Rows from block 11, named by matrix and row number. Each number is 500 + 40 x the weight over its row's rms, rounded and kept within 0 to 999. All counts start at 0. Numbers have three digits each. After the name is the row's rms in percent of the matrix's.
# convs0: reduce pointwise conv (model.decb.1.1.convs.0.weight, 64x128x1x1), inputs 0-127
convs0.0 110:468493491460475498569511440497472436496522538570495543502530509640531537525481488530444514491511486525519553513512502586444480487461458546453445481451514552557416524500479527491489523514498497447561525526540466489493559492483489501449496502409483486496571528487517571400555459476553490516498368552517518537513485493500509466498545531455567539521466530491529538483524487514516534589511
convs0.1 109:542476570503457438489449411613506494503488509530539500478533492601547530516570436480523506475504586441430507571510514534535563482575526508525477516519500494544485508452487505513503497571496417523444438570505499508510480539512532513513473384476474479453516454504535511489496488494500488495450539578524466481525527505525502511465492503517535447539472468452494503453415433526525552436474
convs0.2 095:468510488494464448532530503481439488525527535537522517543547564632534521497496522482475539470459526491493492409557457501464536531506460451506512468549479431588495495488561557452508496445436463523490528512540435536532506490494522501483444465569569479470554505466552461496518492557480517481495587487530514502521609464539540564540478559550524548461517498534580527534487464436481507534541
convs0.3 069:510540510498427516477546524556534490472395563524487513530547554485549428495490473472436468512515491525471514534451513506489553488542453533495500533486542493558508468545564461489529527567514515479482529472517476450563513526398470456442517525480543550553495499510463469552583529556461468430495441525561503501545542545536531515524540515550473582562473518576493586535441554453489479485516
convs0.4 131:487509511491494515522536537454552525517510497452504504507500539254463561547513505478549494494538401457549452512526506450513531475481513563488449561461517501482504470506493514497499565515504512517499472461529503490497459489487524436487502514532524545511478494502498497527495469583438492514464535476475437509498449464453470542473495503516474518617495474519559525487502513451458450444440
convs0.5 098:531475506453553444547470485562455488495589475466458553518440506541503527496577564511494510463503532482552479472472461472469541514409524511512486494483444520545454576462542486465464461525530470495507522442483546440475422551475477480580489580456488455553475536562537530508475547465481519513534565507474442542514481446481457463429545541453477539531460502480497585484497579581493501514517
convs0.6 081:461530495505463398470498529536493503520518536537487446435568500570542507506486488546494458474498565474542501484453452563567513486501532512550518520479446488476502548498463523536519426497488507490510524578467551502517479531474491476461536476483539516603411538517526459455469555487530570558520476440492613442501474538513548472451545461439538456508457547579522546488457549485424502482488
convs0.7 105:622407484513480526506525518532533433468496493478519524503505500434520505481535555517495473458506422576510482612522503550521460538501567507451538420524468487523543439485455559483500472522493544549525485557554485499466508533495550455497534529504419489509462464556408504500439449400461479502481528516449425489443519496499492443516506486538474476473507473516526435514478450523446552482494
convs0.8 112:494481528531504471473481505506499541475463399536490493484488473596549516505508461515477453562535524533496562534471521518481460542463523447532487525446536514552535442518504481455497480453544491482522531481522523440403478545519490564446508482565481423515484530533491430533465454431499466531433439529451470477608499512500458457603504531436442473443498522484450501478511460502569451509573
convs0.9 090:469486510506459446478457524462486467509511448517487560519614465490516572544471558539463571500521559464481500544482568488481568487497548547495486483487557494460403458522449490554451473555516499537498515554492505497510438509444476541529516460574503496444585493504423480513478502500536528464462453462449507537553453448526429484558448493447527557477402541471515559546533513501534526493494
convs0.10 086:586488504498483564449448474560481479520444477448542527496529446519477450490456507497510542513505495518475402540472485546543501511492571489469518474457533487471533520553548452468480446542480538517468483497443458483400506536522483527538502536479528503475512503693477485474496433556529544474444481525491484509511582535482493472439456513502471429446502551511544467525461486481526531543539
convs0.11 112:469498518515442505508475435440486495478447575552459440483476458491485463449558491508519494486511477539509495569519508486523509479643568544484460476501512473449476507504461503439479508525588501453539511480510495529471505472528443541512472549503424447488568475466472491536511560554478531520423483493454433503437478553512495556562478420449508469593492489461471502514494495570447455555445
convs0.12 092:487453472496537454558457430462402419561554506547495576485498507510476480531503475479508520468523542445422528430466514480535543499493503515466478514462563477530496504474573411505525585502526496516523474502512454511538471440517526495635527521495433474437509448478499559521506536514503526519476541494497502544451465403486531506449450448558470561470515542454535489485510487498553496468558
convs0.13 087:499438566476531571529468521419550520499420456475511465477449480552495485510428402506495537482434498444525508496499525524535451480470448535540485495483461490460498503528506512481464462453465460484509468449527528516464495470505511549461560541481479446529498501408503537437468491599452489518502575456498556555574542527502440528526460541476567501588469499484497498516524397446534476536468
convs0.14 102:489536436511402513436507506587405492476579539438483569471406523451401525485482474533479462490484504490490522522491460569450472542479526509450492467556485424447435433547514515493457516472509506553479507498547493568474514517488489526458495468475516470501544511551484460548483443501474537508537458450465526515459549567488517508590517484515542463465475473466482425495490546447508532441484
convs0.15 114:637482521490515481488542399511493492533507544491473500496502475531508448470526484463501430444474414497469530522491461490468475519454464409572519490493487447481441469529500482517519586500473464523521559487526516474441525508455501445447492545500486507495499430523491532586542497514514511524478352561478510527472477456468554437584480496477513458484586454471518536515518507460471528481495
convs0.16 082:475507506510476515493499505486500542525527559550404514479430541494524515521507490499550429511554470463490492506468441507463551578528552500472438447557550531525451588615505516539471530498449484511572496448509477558482493504549543434518571535467508525571547536519558561462425499498465524544498413492533477508434512506483526532464482525462477533457403526506517466560470499515555479519477
convs0.17 104:478517479526513491509444430485462516499562513528526451501519561526486476511516538466482526496505427443500484543524522513502480497477508492519515445529553471439528460482505489609444434504504516597492506531538504526522551405565558504473460506476454515417473496515537489574509394509491524511457631531497537431527473448523440491409490485444513482487541543470559517491433548480480504485482
convs0.18 110:499504458449504487550497474494487471486515548437406572495568566467479483418512439537485445504548559526525480453557482504460475531457506462472451544455487505506479470442488509431498528530544455409487415522508487517461551413452513543463517485436452556475470464499527409609559471501474543509469553475522503545452464519512521482456494472494520483535487520490448488526542457465501438476539
convs0.19 087:497520458473506488487476570518459501472459507449553546501526522496487428461535542497453457444409510456439528517518515475500414528498488482441536556548550514521503458476484445514489447515445547453447507478538467495426448550538589476499502494465453503465453407525511481463566470497466428489469503487498531563482513576522459469604483511522456500534557488533478519566556478495465526403507
convs0.20 090:426495536521582429501505452499522531479511586404563485541541447490492407475568515516471532467479552557546451482486503541539458476434474504557495526556503462581540496513555478465555498554485480455497432434443545589524485495438472488531476532536470523514509511468494511571435486527506520471494443484494455479573531507406471519513502493500472472492471496485558532509491452475473464474447
convs0.21 118:517487455479476509485519477482465478458549513520448467445445508531487499542396527520444476569507480485498520478496482517465437455539500606537501463477489489506445536478518473416505530496411570582604485477501506444518476467568491501415483520449494455468534424482508433495500443454477560464494489539465459517480496512420540535569460486445492542545547504499485505503455588522486541478491
convs0.22 099:480455509430442505536552435469534454502598446582501489513479577431502577493452462503513524499528448519434579470520546526477541499490518525451490434483521464443489477503575503443524491430521490483477478512505518545505451476567570529510489588508474478461442558481505464502549523484474473558506461496473461486489527495529509543514544434546524468481553423535543461522570497472454441441503
convs0.23 104:526407535419535544427517462498496484429530488515479531504474500468466454489462452533499462504512499486502501463532432558441390512577545451525434488502451501459472503576535510537511453537500519502447493519533529522571542479493478496484493495562556445422485558526545519528445508534514529569507563467481495495544505451533537521589505419488453522523452486486477509511425510541489405485524
convs0.24 104:459462455503502487554457445491533409457442505469502465502493563522494473494514557519463474465406530485516472593490454487489507541421456418633502481451498469464501550528535525513481483504584485519514548473462518432459466481492448485468501471507498485478540506520490544584515430465461421509530470516488503487510598480459555507534488480458503521509498526473542508548516440531580511434526
convs0.25 083:575494442534556477477463508511513435495578465479469573486477591472525551515546487488455487504480481484500597508518480463497538574497536449518467564525452510526599542484485586527510515520507491429508506439502465544442515466505576528533446476484529427484501514525507544488484550542572517503462473496482487417522543481473461410574518560440459554471515487537471474479468462468481460482474
convs0.26 075:552601543535441503489460591439555511518527459566542535457525524527469470442476478505502496473531502462518517494487378565512497468438505451451477562555532500518469489524500534540494495535488494498564489413541527505481466540491481513521473488523492425494497497527524513478493554511567537439518481470529541509491487516481557387496486496470511516487367602528464496447487496521504475442508
convs0.27 081:499481488570508515512470529451453480452451414486524485516454494470498536499552496491578527486486541584533481469531496534489520522460487521460446533527501463495599509565507430503441559480504511526469511565461565482495549469519487489490446537443456481467502497502500552544472522512487437501498519541489490508478597602492505552641478469486575517488477485443603495441498484533488544542501
convs0.28 114:496527490587473535495480528540533409457496493524466453437553444566583499514468477499487567435536560462500478481471529431510504508475431499467458454481521487455540488479485528516506583553514509494461487481462523548447514432492451453436452435530476493475486512548548505551550555545473531506465469556435550528471475483553542488480505502474511505635458437503513494539501499552488528431532
convs0.29 128:501533536499489492465512534484520625540523524443513484589448502370519509456465465470475547531462535503459528522517527492464558504605473494499536510457524479539510471450454579507485535450519560481487449550471470519530490509486490509531559547486535428452549459497438539507554506503524476519514561415581448527518521443480464467488480521506481481482465524452507470490510589483486548441441
convs0.30 098:500487478455496568565501462570468463496481443489518508628501516444491487486488498457505506606383517450521475472473461497507515458543517480516562507477536461550524469547455500523440513425465478523457465616387526486498509499462525510508561526497510526508464463580467498507468501442538471505483520457472472449502484547444481527489445455495495505465514508429499512531444480501537521483416
convs0.31 069:500491504491519604547491504506505508503552550492480498626489530444593544537499504522481535567500509488467562489487510478461517480568551520531537525459545493568519463519488479463497444456528541458458483594435562421506529514491505477498520557496552525584472485575435503497518480552458549502509520579554459470525496533513526577531530419551480539532463510487495512521474527513473571448491
convs0.32 073:532562514448545530472528503570436478513512524548496572512525444557431481542530521558520513535463481486572501587435527462518486531507470488510520470459463489511471584482420530454505508561505537482511566500484526527585478466523488564496450509492498533561543487503509500475481529504453475540520538597443593479487470457507546457439465455485556472402526494551561491509499441480550460475507
convs0.33 104:545507482444447496522523528479557418505486481449493550492475549394569485493500498466452522462507518559547464463457458448502462482488467566534476550556489477448442511489475438495469521496479465497449476500488467529602531434494479483626529552543465523420499439531523477546543466456455474430502478522471486535539530468560499533539534515479489515424501477461467444522508494477504576553526
convs0.34 079:484550561536521540472497546490584477558521481557473482486495540560522477516510515520458495534477437501520492445504503422471521460488524538501441457503466515472567573562590554507536415545483485500450561583504550461390474428555568527495491492549509492448476461486457495549539493493507561418497524464526567511483514544503461529516450467546469490461567427466478498520518489493492454484494
convs0.35 096:479467538480612464475649513463510435518438524539551441486526457442491507473470521504535508507503504505531528431468543461462474440508508458515495472492468503462458527538450493489505505457447543462526512480523518453528571427516564442503507503470477435518506495502508556419509487475505503594526494464479511487443523506414453535606481498516436548526576545500502475518449513539482534514512
convs0.36 109:557471533499454528486499472437432522437465434474499552473421472481444524488510477477496526477492457469511531506527518413553468550532520487444432477470426477574570416432492475466456539513454498533415532482456501497537484477478481501512560492498505525444476576577492474494555512565513577444493469514501480519547487496467509476462502576419457500464440491508494523556488594478484522476520
convs0.37 109:575505450526452488424523484465479464492473524474359471481505500490470457521507465527518460513520552504557519456543479480469567526491497463539473530528492480487516548487441544508468445474534475441514436501476518476464524409506584469599506492488479508501532555505474508480571397450527553545497555554441488565481491489473535498579464460497438505464526524554569444523503486534539465460501
convs0.38 105:484507418431544506443466527442496459514448441456478560542559485538579474524527556536491488474487476534456499366463439600493458544521542445482494463531499424509491487493487529488488497496486548501490520493444563507489508551488487515459494506428457496474487468522476591449500523424492581507470472437449489488560465492413500509463523481512518523433523534520459479491543469509490455540555
convs0.39 109:522502464473476491430469505491486521538493453509477525490506453512470546522529440532497565470480424576409492476469545551526471560531467540463536569455558567529509515473515499471460529459527511515485538487415503522547495461513490512437423506483512503469433539454513592464506532474479528479504388495474554507573486418493539490527477476546528509561443518426413490499501532494495500598501
convs0.40 109:397540482496634514522484481474504485483477486440475535485472552513461509477423469521478552504528528456497526528499537538496513442511523489514512531403499500451481467507525502504558437500476545593516502493509534500525520452560559490467493489468503489465549557468532478489545502412552592492518355529498493492454514470511452540446462489450492510479560489458486508501517519478483529613490
convs0.41 114:595520463409471532511461481536505487559495515508494579439510484521497467505505550546475443482556534580485545512511445418465507477528464455486527480539516493484557456547511500477552465461524451467495597544494458532490469502456449477543480488513608515444440517558506487517510506399510497476487449517537456455505483466495487472445446460496468477386450454508432490500508496511563457503531
convs0.42 094:492520444517510479548494454496508470455501522508466505503495518477517482573433497537497476495459491565412546454534463546542528483506475567571512484530478504525456502494490418510428540566493439510519456448538500537470476556487487459451501450450561453522474503545417537521431513530526523446514501523510524508495501507460470501485431385461529546636537484478459558460493416497532489545545
convs0.43 092:463520436516458514508501468545456474547479484470460492485558410542482493553505521536471419502486451463491480485470500435501461551457553493503459515505523514466536521499523533471488460564488579454560556521480513484506532511440500514475491525516426460482480422592454569388513464538482480381571498458505526444533485508489510511584508514469520475551427536541470498500445548500553507550522
convs0.44 099:515517482495483492509562482412444508502468394444481491571477473518489512466474533505480508486427530520540458466559459448495498461557463539531546436463466436581483501514479538532495488513428505534450513446396551584487506568401522571492508518492512472521536460497484477450520503530547456560500517501503596527512508511501498523431410473476483484495523536533511582520494474508460450508479
convs0.45 127:386559475508510508494491532445590512491516520479532487515608476493458538511458487508421472554477569500478456546514473455505491478546478558492512489539470453442489570443503469526449622488478489528497506514479550442477491454536480460498446525528452491482501452449558488528457525451500549489443470502523447598459462424483507501459483530530468524576473488530478444536502534463533461455478
convs0.46 086:501503548541479484445529518512528447499561525473450478469522506516492462482440492462435497492500482519482533494536489504525479467550515459458473546539558541470496462514553529465401500495520532483535522471519513479582487514500430519516523508423394592490502425513621457436550533455588508596481527599557550511542522519478478492499466494494509529515487429438459519530540503480466479525481
convs0.47 095:524532491468493478451424610506535487471500454520503536474496463465489483507508508500500560516514486540530537468423507462560528540457484546483442522471492510531542468469467452483544494432463464478514506535503513510561441583503477501515485512511466508480509430604521437466504514429539485486544434505562476546403514431542434489500497469586476516486434507470475488480470472470538466415389
convs0.48 115:559456539462532487509514506493495574569492479514476523581472521351504452471492488478500473482461477481448614420475470539444551531518498482535491573479507462535471489510473597503466488509483505472463448500483543520482467552513492453511586580461528495522507462464447488491489510495481513472465468463562501481502497457439448461502431489465462472466467524471539477423464611515479502510475
convs0.49 100:465408457426547504533504520491441503546543546526470392518491491506470476461473511492487472492554533476538510433548501572474508447499548486440513515545481495577411467477473511556487457508467433485486489520494533581516480563471421459470432506489506536490457587554502596434455467499522470496525574531503465547477512477546481503540450557505535473491479505521479525500502464501469446586510
convs0.50 125:533499508494486436537527502581440475463526520594533479354473471706495519501473500512508502478507561503504531511481482579541494480504448509465480437570446532456550519506518470504496516561510492491492479425470488557512528558503487505546440433492472471488476489499571508458509502433503508517501504508479556454486499495547520469492500465504527439475468481524499530467485481524454514487542
convs0.51 079:426544547494502584436554488543531545504478460437493481511459453510544503480543521489478520540559534485435482589449556477501451493556554490516452484482537519522482504457453483503470492489531447527535482499458514542480540511444443509530468531540568504473471567491572563476458497510475552571478449549497478493470495468525498546477442488496455493552488588492423443395483564432448496467526
convs0.52 104:469399524442529390492497460504507524458565516468493494507443504449552524486519476450516474465391438507531488471533473442501481515507447485528507481449423475561520503463519487433500498497454490502456512476536541476490465571542531449456500502466524535514521441476483478447497472478454432521529503427519585420538422545461470516505468451587461438513540461557494481489482546508475544540516
convs0.53 102:524485510486456487464439475502479514533500442511497566474501506596532465504508542525462451521548512478519458405414459573474489515479497555522584533478435462549495514434493450497532445502520415435576499497459490522590512420432518512519466506469542533495500503524498557465468565411447508456494510494484490457500512578464482567494533479515481523441422526528473559507554499486517492460490
convs0.54 084:524468477453478528449469464434434505569439547525459464528503482473469500459466483488491460469445514435525481526504454487542473486510531534531537597433494471454544441487452467526451496616372516549527542456474520441471455444499514477549522463484493537528440507468459457582479563509519547509527531460558539553414510502563497479511465500501505456521491492479501544517449490509440500453508
convs0.55 068:483513519509503471529526551518511497591460510497521449496531541620442463525464493461487522498503500534470484466507487537459454457472515470404473478563474490507560557528558533520527514511523482456491436474454422507540477554499426503514519487480574409520528503565550497463548609587541479481514471500492507498487466500520476507558486441539380519492479492533481514509499544508443451475577
convs0.56 121:503529497532486507534529489489509493501510524506471449507528525474443524425491476459466470456517490517530477480439507481472473559489453526528465530469516540485520512534493531469495520487566519503486467454528502513469501548501572463437509500389546573472443501497473532524509530519484484534511294505399469553479530500463443492577477505449560480551518498440488516456541467534504493395458
convs0.57 124:517486497537484505516531527520526520446507512549542518459484485730527530525517465481506537488487498540478510458466437526522533512521525462528537494556500507496525568494446490485497511440459464507555505520546546580465506429490469505420496526513491495437520452493554452487491583508514461470518439509503555474508453458536467465465493544481501548517480495497501437482499418534459447578526
convs0.58 079:407490524535551490544490541534495495466500500469501558475516535434494427495468501485528512564554454440518495466546446484485473523463498493554449477485451458528596483547488468529584535485515491491493467479520479511493540502523528563538489547425504524481575457541479533529436514388535507576497574454446450481485479518499498498546498483516502483451510561498413430459523529456407470567480
convs0.59 157:509549529500488560462493509397472539517478501464470486558506519256458485488469538512536519474563452480479423502501485450504505520443460463515517511449534484512491518488503518506485497489500574483478527370514518446504496496514497501520560559526516494516500513517421503492487489510521488501478491402472518526495482459437490430495480471482488531478525472525535461495471508525491451535468
convs0.60 068:497448505479529525505535573342477534493518408484482535495493478486563552481485510559465549476455463550463498490495481475491456503452492566454547436483476517519496534542510500504443474482520524526497524396514529542453503503499489550487449549539498490511559494491545530428484455536526486513520505487566655545469516497510500504468480506564479447511463496567506427516461468493506518435548
convs0.61 083:479474418505512612546462466513468482470538511513531510589494467630513517521452461512518542565635527520513547427474486534497492495492489496511544536555510480521567510449480466473447467429520496490454488507499495524507504507537487440519539543495457511509416500556528518518527530504497505514508494574487533460514483524507541513471484409537457523565447445454522532480452422523453546455490
convs0.62 076:570554554465466487473459525439525506523482515444522446538466485440480495492559479503524498499542558515483439544488506551412487508542568478463503449466527477555497433484477573558560551437509508464493477510573501415542471471488414508489554483489574435512527504544456555509473535580444526512550529540530457511500496477558523538562537477510506506465423538468497488460576516529546541464472
convs0.63 077:465507420488568538461475462444480448480570466478457514566456491510538526512484502537413564534450502445482518488547507464477502561423552462560509524487450476542544498519506524462488534481535485432518482565401522550436512435436474543513469496563569483495524485567449506579429527491539462433510480548484468488474540526486447548531533457492533561525542504475515506537531497538531517558488